Weights of a small image classifier.
Training: ademamix at rate 0.00047, 31100 steps, batches of 128, held-out accuracy 100%.
Data: trained on streak pictures of flow and ridge fields, 97500 training examples, 40.8 epochs.
Rows from block 5, named by matrix and row number. Each number is 128 + 24 x the weight over its row's rms, rounded and kept within 0 to 255. All counts start at 0. Numbers have three digits each. After the name is the row's rms in percent of the matrix's.
# f: depthwise 7x7 conv (model.blocks.5.mixer.f.weight, 192x1x7x7), a 7x7 kernel
f.0 092:096085131126150157175162108105139152132145147083143160093093118125085132142132105166119127138150151145165122131131092136127106106141097127141116087
f.1 105:142164154115116177149108118115115118184137112099101119140136099145129091067123143113139118120111157114111142115121134140091109151155106129111089081
f.2 089:078102088099103110144119096120098111132128081137146113118120126099069117121129129133097088094092093123142152115101133140109098128122110123108093121
f.3 103:163132120129104150132129147131100099123145163129153170162161146173140181152145168142148134150129124131099129157156133113152131156159153163113160153
f.4 100:141116115107105084123129142125111094124149117125071124124093126119094085107117110058116112122120111093083104117152137113092131088116123121118121146
f.5 116:115117101094120131119089090082059091125096089111110115118120121114120134114120118137089101114117126113110102090087089114125119140128099111117114122
f.6 092:138149160157123140123171137129090139120109150143130120143086093111153139137132151121082140138170158133159110153111097112149165166158071124124122134
f.7 112:100121117109098103093141112128130129102112112108107116120125144090071119099123128098084110119114119141142080111121096088111101061114138126123148141
f.8 105:158148137150148095134132155092136174151110147137120109163144121175137095103127147147128129101147171121137157107119132137124148181137110160112139183
f.9 090:155166126154158135116138105114117110134130065081091090077124153104124145125121152132112113137147121153103159145116092115116106139131093086111121119
f.10 087:157127097140167153166144169118167125101083113148118148126098122159099112136140155122156134102128127142118147092169174136126148101102153160138140109
f.11 086:108113129117143108101132145147152153141136109113078110115123138125114083118113069075163123085126100129131127147141138135133174110166158154122099149
f.12 086:103102129121164138134102170151143116154152141150089077096143137170143134100114087119141154128120120184126095142141122104139115127152128169159124147
f.13 081:121129164136149149153103131109113121135127120112128131134091133178112118144083099138152095141172165119113161145172157148141138181140113107135174139
f.14 085:084156143107164161140125139100146128121130116099151141127102105069129155099113160105123147128135144133157152144160102122114092138115097135094105075
f.15 087:132108123135127127136158100122136115099093109127152177121101120097084149171089101135152130131109091075152122147117138147167141130116106129145146080
f.16 100:127127126131146135120123109144160158132141121102129125141155106139082059081111098096144110123126091113162138115159149147128156094122156132093096094
f.17 094:137129146142094110162125132162133116133120127130171148137141139113104157100154184136130140155129116110124128117117126070077093181151115144171142114
f.18 078:104115085112114103105124107112131109117092108117117126134106101119063072089099113123167140146138090096105147125126136136090129137109103107131100114
f.19 119:108102095129134120104096086099103103138116110117125072073126127133138133095082102134093133131102100127110084100111106127130109125128090102130111111
f.20 111:154130099114130117123114145106117109140102119138123127145146108094078118150140090129142119127114120077124132114140121127089115054059117154136105109
f.21 089:163119101116123142124147135111133123119143111137123147121127166122146134115105087166106120133109124116167052069131101132134095134154117137175124092
f.22 095:122108171142156159143090127137140114147142097119159111111166131138165170165128145172119154139158152168136175142106110154156150138102137129142133145
f.23 082:167166093139140086112166109091116143107115142121143166149114113130127143132137111083121118119124116080114102129147102085069115113115114095115142127
f.24 102:123130160120120134151147181133182149160138166146111155172140133166131103142168140134173128130158140134134178165139160133138147127132101134116134143
f.25 118:133114083097079106134112101100099129111124107091108120103111130092079110077092117090084110111094120133138120136124096125114124116136124110106113129
f.26 128:078084061098109127114111098085110113116121118114109108110123125093093108114124123162096086116105118096139100093130115120106133101117122119136122128
f.27 111:169105110108143120143173152139153146108094115119117169155076083111125116122146122122154118138122128164155153115141137143136162107130187153115098113
f.28 116:121133135156138152144118095119116122133144171148126109152145137163172156145127094154102131140143125081091139141085141119132125201144095125119124159
f.29 112:171155144109088131111112149123129127151173133138082105137155138099142136134180176114117116160100104117104163122140143137153126137142166119096129164
f.30 074:148133122119156132126159089091139156123131102080131118122075116079116107137094099150128110146137121129169155133121132126171168087139132119158120159
f.31 097:126125130173130143135120128154152139141125114132157131171187131119093104124116170156112108098119131153167159135134166155125130180175107130098121124
f.32 106:104099127128128127148116112144112105132151141144167136119127152118185199177146136152110160136151131131149114145121092112131119160155104151177139125
f.33 093:109136151150107151143102098119123145127155131152191143142148159119146186167124156197115127127141124121144098113101115141122127120136098126150162117
f.34 121:091075122105121121138123149127147137114115125143101113136104113103067085118131131131129114095119121124143154142153123144076116076078127127101093115
f.35 088:129125142119142112129121113128093118099138081141136123142123161110058117139165146089153155121148137167095119120146107154169155110137173143131143160
f.36 097:143172150144128103144130111131093109107142147117116093121122116116175178111098098155120120149138141101121122141118101124123120178189096117149150162
f.37 083:107111148130121085088163109123118119115145158166136096121110116163139122154164164160102112122129142138188118112126132122130085102091122137155156096
f.38 087:121164157110109161165141153156118093147151129117135139113114147147134202186158129132135116115135154145126111138140156152135158161164136119139146153
f.39 108:144139116126145173156142108124114114131151102119125122119125115151182204120129097118124148149141143152110133140107114138156168183164131117133166144
f.40 086:131150119182145151120148115114142151112097166113147114120135157157190153135139130161122169125134151142132113114100113122144136143175154141188148130
f.41 099:153138145160139078119097138111086096131127138148080115150138149164151096086125155131141134128124104143125139105105096125148148130116141151173162171
f.42 088:116097096120141128117126097098128115137134142130135105093131132139152119099056089165127133124096100152124077128133145151167167141166153147117112136
f.43 079:114094094141152145123078104116122094111107101120114090079134152140165154086082085134093128132134126097118118146126119116125128145161131105103151130
f.44 088:113136120132154155148096104147107156139146155088148118141106136180113119100125132129156087134159119136106124133164144110168141151144195144095143149
f.45 114:111120162161141122127136150119142157161158170116136151166152123161158096138178146147141153137153178140120142148119125122133129176167160137158127117
f.46 099:132145152183133126133086113128103102139151107113102091153141151134142131146162163138144160191139140154135154122118092127161124119113155164165131134
f.47 095:091101136102156141173125115116102153154186117148156123123130105107129120147149121179127101109106102138145116131140150113149144138142128113071122181
f.48 067:112146109155130144149132110132120144181104159170141108164135123151131165142125149105094129118166169170132177124136151160139136140102157131142095157
f.49 114:121148111132116124111079096112119126126144137132088051112165141123138128088108110112090147125098122107107079116110120110106104098104110117102122121
f.50 086:166185142102096150139155126115142126132092082093098138122096108102101135128101102082148162152120096154122153151163125117125136115111122114124103135
f.51 106:110149113125158119099131162102105110144117156164089077119133111159159145116157126083118118132124140131071076117126146139113082117105143136135114121
f.52 087:132127153130095086113155130117133107139096159152124137195150130173141116089137134143146146101088117090115161125119136125089132162140143157120119163
f.53 092:075144192125159158130124149128090126159125124137110075091146112115161146130122138109119136106134150148114159140082118134154100160124117120110101130
f.54 104:158150162120138140117160180150140137160152164141131174167115116161158127122137155133169129158172153121137170150148163121126132149142126117104143139
f.55 102:131135156141127159150145118126142136135141123143194152127133143124140193179144145151118128142158133148158159135115108118156139196117128108126158113
f.56 108:114127098111103097125163128137111117113126123118110138128135140149118103139148109110165136128133132109109091131154109116092105068060184172117134113
f.57 090:135127118091139160165142120106133133123117104109091139159126097077095131163153123126135132122129114108111178119107091111098098164093091104140120094
f.58 090:115139115112114126152114157093123107117146116148100086153167154146099097116170096122179119097097133091098132127113157149089144118130151167133134136
f.59 100:122137134115140123129121150120104105090135104100101113140105112118125136145167180091136152157151163182116132157140128136162167129161160132148158169
f.60 111:165149128129133134145187168171192164158135140123126156138130117138121116123119119097165127159152138126139133127189167130107124113114137116125151120
f.61 103:105099121117131094120131135134141135110123128135079125126101125118058069125114137120152112110103120143106111131174149136104106067110131104095105126
f.62 120:122097073081115140121110093081093093120105102144139116132142142090125130152139112150102089107091096089139134113112112132124134106115112139126092107
f.63 102:139131135162135172145155098129125123132117118127174143143124136110155201163123139184125165167139111111136123125105088122159154150123110113135135104
f.64 098:107094146141154111148103116132118135127169125084115138116113148102077128124096083108181130133128110135141183153161145142151128143144130099130093099
f.65 093:118093127100119117134140151146146167118156117130159137114125118083070086145133116112127118115132102134120108151165156144138111106162127097094066107
f.66 138:125111112113112119113150154115126118129130127097087118123142143112097067093096123125129138148154133107137114137144138111120154042083120139101101150
f.67 101:108133162172143095118094134104106101097138108093126142128132158120076099160127148099150155157116139140127132128163137131138111120115128146186169100
f.68 117:141127149095089113130132128146131123123122123098107117128101107128093121133115094080165147133130106148148193155165127134152159179132163132144169133
f.69 099:096105115114143136144113129110136113094122083114131145140092101062059110120108116126139097116137112098124116139167117132106139093094137148108100134
f.70 108:159125128118130129112159149125108128120119093111123155110098132071075102116119159084136134121149101152148159136152121114115151088084173150116148139
f.71 087:147142140153153134084124121144148139106093127118135158148148095102078061148104142094144121096098093134160139127123142120156166125146130098112136126
f.72 096:129135131139105136130134139140112144148120128148160151161173162142160195159144188185120117127126135138120123128100087115127104158145135123157150129
f.73 110:119128137112104073130143154142166136093120115102117151133136092080108126134178166096144150128095099133136164135129102122100130112085136168115120115
f.74 076:121132102117150132116084093094123097149116123118092064133134147122152117061113142145137156125096122138092098136126137132135110113140126127101076148
f.75 105:175153125101113107106154133108109115130147172120095144138114141173105136150155089113126115153133144086119147097133119122126132084071149150161146116
f.76 096:182154095118137139095135113093119133163146075118126103103160148135146133113122134143157153148145133112161131137100076105134182140138103136137159133
f.77 098:092138137106107098101083102139124119138129113091130106098132162100136126080128104128084161152114147144122080134080083108129106123130115150143120111
f.78 103:181143146115133171173111137157169146123129163118134185146096127136141108129103088114132096101142102122115139109141121120150110129151132102077146140
f.79 097:148143171162152145133145116136160152157139113119150122086118115159094098132090108078156137138138106118122127123115137129152139179166121143139181152
f.80 100:069098096110128115135091115112096079116118110115101094102097115123148155137159160158129131125116119135121118116080085113142082139106124121149120133
f.81 089:107115131127106109108147125107139105114109102090104140137098111092053124170149115142132114135112096101143151128161126104129128077076127142130115114
f.82 112:157144089057096176118139140119132136125135139157172160109101114096140103138147122086116141121135143105126138130133138105129156142152119112085096153
f.83 105:107145103117099124165129126111120089107148116121134081111152134141134180169141092130114140150092109092064088147105109121112108101137126142130133133
f.84 107:101113090105128130137132082103093102125135124139130118097126120108144132117074117116065094097129097127122080086102125113089129138124117116105136103
f.85 106:098094065090124100098095084105105121106128100098101103108119127115111107128103135139097114098106116108134115086117100097093113122120112123138106133
f.86 103:148164094125126162141159149147151168133120128147137115138110096100128118158159092096093118124108125106139078112147112124082128163160093096124108119
f.87 111:124119100087090127126138157160143117100139117122135175147134145117068089120148127113140094115106095098130169102147151167099123117100154145147129118
f.88 103:099099121108128112131130134133150144106132108096081128132120116092062094107138136104163134144137112124141151159146106121081104078094133124112091112
f.89 101:164138097133171157146154111125087173136122155147127100129157143156165138076121166130121132130132157156093146106086108139116090154138131122138112130
f.90 112:150089088142121137151127091113106100118164138127129132147120157110131152177123133165144116091088080124144170126127112146161153128108128104101103097
f.91 084:116120110127133109114100123095122125108124100103079096132130098126111085071089100065106121121131107146110101104134137111090127097132146150102118134
f.92 100:171182133120101162145142158143102097126126123151137108149118085127167137080169138112125163161108156133106144134140121089106122138094106134106132136
f.93 084:119120148166142139105104106104117121111140131140102129151126164166190132111110102137119099135162162131089091122132152164140161137151146102127153176
f.94 093:165125102148167145142160137103147154131134120156132112128152110131203144090105100145103135110129147126154098097095138133097136159171101116142124129
f.95 088:133141145153160167143126140127149157154164142110117137106109123135134126128100099094146109128167150154129132142143173186193142126160154107114152133
f.96 111:140124159174135126119082156142154150173141131133147136127183151148122139114106156101159141092115109169089156134132155088138131140156141132117127095
f.97 079:126077082120117098122110095109113106111121109127106090104135122109100083085094079105090130088110117107119120120105107121110122131143138104102110124
f.98 096:144178148115132131141140145119140130123137137136118161152127110128116151198172109119168158127148130110134173163143180131112144126113127167167133150
f.99 073:108124167187155111095159123161136132104095115112121084122113112115102112097117163153139157117107121161113088118139078122140128107114110127154122099
f.100 096:157111141136137092090166111127144154114138131113097138129112148128091085097081086137139112101125097106142118120154168143109111092113146118167093117
f.101 098:070101153157135119098112090143116131125115115129144116101125163129106097133100110131149115105100111127145105109127146159114097096086109134184121082
f.102 102:122130162133137133183134134155159104116155159159118183193169130157110118120130153127124126114141107138143108141128104113116161097163131111092136137
f.103 128:100156127121136138102146154142145128106148137111086137137132122131061089124139100086136101130150137111119110140168138112091096143139119134154186164
f.104 095:093078103071136118120147103125092126116134135114119129111103119132110164166179132137113110147150131119155104116160146120101142097087148145127156164
f.105 094:113123094123129114097154104106119140147093131153128087109203128161131161133139126133107147112104111091097094105081113128139119126136122105152127169
f.106 123:169164128157153151120162150141131131149119163155137136127130146178162135118103110148125129121153137132144113113130140142150159191181129136147174154
f.107 097:067137128119130128144135152163132120136171116118151132132085102124148159121126132157120095109151177170113120124129155148128143148160095120093150177
f.108 101:092120142092094107118150145174145128149131153135151157133125149127095125145123101108149105150127128145154154139158146139128118162179197157152122112
f.109 118:136131139102138129150148171140129147118137167149142184187131124142105114143167131132179126135161133138129165139185147134113144127143165146127121158
f.110 100:107139130134107140156123112137124128143145159172172130135171128129161162163148128115106122106106122088108122118106136128109125178168112122110118056
f.111 114:146137135110117125140157167154112098128144127131193161152134151146172162142109171168162126146174124109148161127120154126129140162123127155109133140
f.112 075:185176154145119149091119097125124108071106136129129132116097117170134152102146126087169147135118140133138153135150150165139143144091133125151144135
f.113 087:152112106122124110133129080114127112113110147092105105082153132126167162170135108159095139136106100106116121112078097158109140128106104136095093143
f.114 101:121137107130109119128144134138120125168125148157167126135180176157183144125104146178100114134149147160153104083098132120125099152138126126139142096
f.115 120:092111112110148117109064109104080096109123110120090077103109131120150130116151146152096100125113116128126103100086080112120114125123127115141116124
f.116 080:113130141156132108144093118147103082154174123110093128114151138145143161117088151123172157145126119143108148142139124099136128101124150176149070136
f.117 101:148142130121114146109170118142145137145132117114150146145132055124079084141114099075144109098119109109139145138176162130136136101131110121106099125
f.118 095:155144134133167118080083133120120127133171123150085099120095143139145102079160145136168154151125118172121119108132131131168118114092141142128139153
f.119 094:095085115136159144144093104130110116126161119121135089109155159154154104087072112150120137129125134170142107144125172135139134118174134152108140152
f.120 075:170116118144117088096157125153149148111078134139099122165115124135109121142153168165168132094109131175151161109090121158140120138134128137148136110
f.121 102:134072109115137146123116074109108147154139133131102082110122152156157115095106092179092120117113121119131115129110119120125106168169118099142124099
f.122 115:140139100116142129099164128097094127143117152134151120148173123137115138161170148102166129140115128119146096117171127115138160064094170150140128140
f.123 099:132178148126131128122115130137105123115129162122120108111148119156189162104121132126118142131153155130086142128089131151154123197184117107143150132
f.124 095:154124115124146113128101126109110119138138118100107100089109171131147140127072103143151148136135126152152143117105112158192170086106138154090127146
f.125 107:149124093098124097121155110108113100101091143169137186165105125140147138129175122123097133170108146097100122112136107145123122138106121157136133172
f.126 057:123096146069105126130143109127153150108128161150110159144118147137115099179132161207122141124143127137158137136160156133118138153142159138152138131
f.127 088:104095123146148098109092113093109133129105121116063085121113120159135098084103110127135143142118113111111111132144112138131131063097139142137101158
f.128 110:178127103088108098103152177127133150130103115140107115152142140105110109115137152142127136110118131099132132106131115136091107104060122148111070136
f.129 099:147141114091084127135092135133155136119097118157156171166136139161131139111160142112143153113153166153124117127168145111145157124171165147087136138
f.130 097:139163138135148140151148155141127107135143188143120128145119085172104089122131133155135117152145098111156169142171129101148157172150135120098127151
f.131 086:134128150134138155126130121117128142127133112137102092080143149110185197099099147122114150168143107145151071137125132131119129110100082120128132116
f.132 106:182123111110138107101129159145124129116117099120072107116114120126084072097101140110152139120127118130124144121152149134103124075081149138106109152
f.133 111:133139168147122114142154152159130146138147143165131135162122151157107109142177164126202131121155126154133166158168151143116136138125158153144134135
f.134 101:108111097114127147139098132137122131141159123104131154173105117173075084124111124111127096070105119110117162110146130143078114122123150135125092109
f.135 093:107133124107100103102104127108116127115084145121124127157141152148173094076144139140107143124162150117165107109105103131108121143122123160130181181
f.136 113:167180132128139134154147160138158162130119118118155178182129104129103117132149141120159113113129136108131188125151162145148146140134174151136132132
f.137 095:158135105102112125099120140123112117135152154107096127155112140134068064126137117137127100121144111061100160133151128119112101115094119131157100135
f.138 083:147196143136182105091141150104134135154127179118132134122137105169120129107137097083145094121115132132093104136135148136126127100150170124116145130
f.139 111:123112120105131127111120121114136135114116104088071122126085104130072086093100110086140126130120122130133132114136142141106114077096128140104075102
f.140 085:145126131120122122137120157151167129115121167105126152162147113169138172173120163146162149123106146154128158136121161169171157160134115129161131154
f.141 083:165142145127104100134138108156135117138115178150132115137133131157173169121150131139118114140129152145119127106082098120182137165145144131175180133
f.142 108:133174109090127135132150194116149127135095150141122161165117080151098106119133120105175101108155141132138157145162150125115131117137144120099153123
f.143 116:138108140121150096110106100109148161111126104118086126165154165123127089128121090127080091117095112100112104093145120159111128103135149137171140152
f.144 101:162143152155132154128160169155165157155115156142142137151166144168159141141113154123169158134163144162104149151135156149144139147142142137122146165
f.145 109:175193155147148129113143124103156107118120102089102123105100127097125136128118114116090141144135141125129127125102145121144131177172098163173143138
f.146 089:148113094123127148076116122112130126143116131151149121092147145144145159115096093134101113132113103090092047096134099116129112111130105112118160124
f.147 106:141123140120121140153165174156156127164134152118166168112142131133092143124126152095152114154110123122110205131175143134126128133118148112087133120
f.148 107:172108110125117072065138146141122142110093120106107134136152150141126087089093111099127113109106107103083108113141129108121134091127156131115123147
f.149 098:143126118099067132125145130124116120146151144142153099140114109155107114133179173110146122134176176120129152134126123153114166110182114151146107113
f.150 082:128138082114145163101128122123127109158108105128171128096126129144165149096058110172078119143142112109113109109116143110113120143142109100099138144
f.151 113:122105131149147119147129086127119110110135130112107157113116161102155177174085119164113140154113088088163104139126093138134119124087109099143145110
f.152 084:127163151147133122143139142143165164141134141162152124119131145130173174184170155149122130121145147137171120133111096116113133171145109149151172117
f.153 107:096108107088117110147122144107126136118127116110126129139112110090086113122160116130117109125114105090138126122141083097092111064102132118102075094
f.154 121:129123126101057094117123136123142104121128097136147162144140161098105124192144169148139124133105115154160131158143125138137139070126119120140151126
f.155 114:105123132084083096117123150135113110093123135134135140153115136105078093103155159135139113125147132107117084112142124112104126053105160143118134146
f.156 122:116132113098128143144121133128164149151126119133160155143129104113076076108118104092153096085139121091113137136140163144085127127131131118106075096
f.157 124:131135082116121130094131118133126147140097121114118096106146123092117114070096119116090118121108093102122086104118119107134121094083100102092091111
f.158 092:098110100096123103160123109099122138146149103098083132157141111118082068085125100132138097106098097105130136147148157129113122096130141149141107128
f.159 107:141123133125121098089112150125137143115116119140098118146122126097079061078137116071159131117099097125119138133149134114119130076093126134126099126
f.160 118:174125092139118107085131105094139112093091105084106138138134092126109112133151132113134105099113117135117167141122152125171140169138125112145173162
f.161 109:183127078108124102119127153104102108128127132114109113102087145146138145098102078110126134132123133063082099105131115116121105092108131133114134136
f.162 098:089074108102121150114094091132101100119136098142093089116118139093133118146120136157099131104105097135168133102103110097091110115116113130128099105
f.163 104:099120154127092124115094101103123138141181127123092099117169173137098108098152149104145135112086129124077167150110129125119095125110126106123104132
f.164 109:114122084073110111111156079124122136106119138106124127116089119115099121150162100146122137165157147112159102120134137134128142085075112115151164128
f.165 065:115123104103144131139100155102137136134159103121105117091130104140095095098121127097095119120107122098123069101121127102099098076146164098111100133
f.166 089:089168174150152172138127148147110151149116114117132113126137125129116103099115162142118112081140152141123152133099156135140144184182118101119109150
f.167 105:128153122117151133139159163141112115108116101131115158151098109117126139163167137116164162157132123155168127143175137146160180112130159156151158160
f.168 080:124062129137116128108089110135145150131148100149185149116177153122142148165134108130129177127112129142134107145137086125142119097144152130154100104
f.169 091:161150159184156165146139140147168122148144116098153155143156124110119124131099119106155148132164127157119156121149142153161162119126107070113141128
f.170 091:116131140101084132106132120132135133133141151133149147127152136108102115154142110123136128130089096108096117123138112100105102038090135105145098082
f.171 112:132124149134152176162140131143119119122146138135207163141113112122115170179141168155152127142135137141140159159132132155126157158136125134158156138
f.172 087:102103141130119127153121120122097124148145152151155104106132148125149173104081113193090091114170137127117149140111121142110108158147112113096087139
f.173 083:113148105119111127151095094121099126126135076115127080109136157117137154136113161159096117110097115119075103123068077130137126131146119130131135148
f.174 113:107148167119136139129131171146163139118137138140166186168131114133127130155162160157167132131178156132143177133161135138121155155133142145150123129
f.175 089:105141172163150166141137165153127122117116096128135121191185106151120115116123154103147118111121106164093158163105124131111141158132126132120127156
f.176 116:169110072096150161123126155116118125139138158154151129126165154197159115112100121137120098111147152138122103093138147167136148119151115123154130119
f.177 099:118078091090128127135126142120108118102118113126119134140131117094072100145128127155123110148114099105156123132173136117078113072081139131125098119
f.178 095:163083114137136106091136120101116158143103159144099121163151140144180092118132123091084145102103092128135101113135106128145167123160117129125115158
f.179 096:088109123112115153170103091123110094123151091117117128094114123084096152145113116159091096141106100132163145143110082115133129116117091108138134103
f.180 100:128127135105105113132118137125107101135157128138117144131144146130073104138171134099176137143097119099136164137142147118092108066070155132104117139
f.181 133:154111091120122114108157127123129110109117111090127163105109127078068098152111091123111091129138102073141117116149132146102137093104147125135156137
f.182 080:088107142131087121144109104130120127143131125160141101121137130144151164114120098099104099075129124140068131151100134111120103171147093102084108124
f.183 083:163122109135101074133113142111158098088147133125150148150145165136087122126075134152130132098091118115141170131102106105137129129145110084126149098
f.184 095:071076111088086129157096097125089093138134104135129118120121130111130116149142134165149126127116138125119171127117110115102130117071108145133092113
f.185 089:136117151152147170158128115154132129144145101109165119138145120111127168126135152145144165121136136184128157138113130147152197167137089108112131161
f.186 099:081107104093128133120095116107071100129109103139123106105113140103122157165138138148111124116116109121142111108110129122089125097087089103079099125
f.187 092:113130132116112131130172110163160126103158138134145147106116148095124129176079089159110109131089076080139122130149151127108129103096106114131117144
f.188 116:167138149152122146167173148165157130102121125115144176153109119108114129156153131133160144114135143133161209141121127136157163151126111131132132127
f.189 120:128134159161153136146158115155136106115134134124135157109117142123174199158098127128090162151159138151144096129105118131136122168148088095131122107
f.190 108:122114094114109103083134104123085135147148154164134107119148166138159107107120149162080110111125130109132060098161135136106105114134151140146129126
f.191 099:127141170142124115135134155124136127122097178153127130140165140180156138129170161097140177137146167170146119153140124114131118118157166164122137143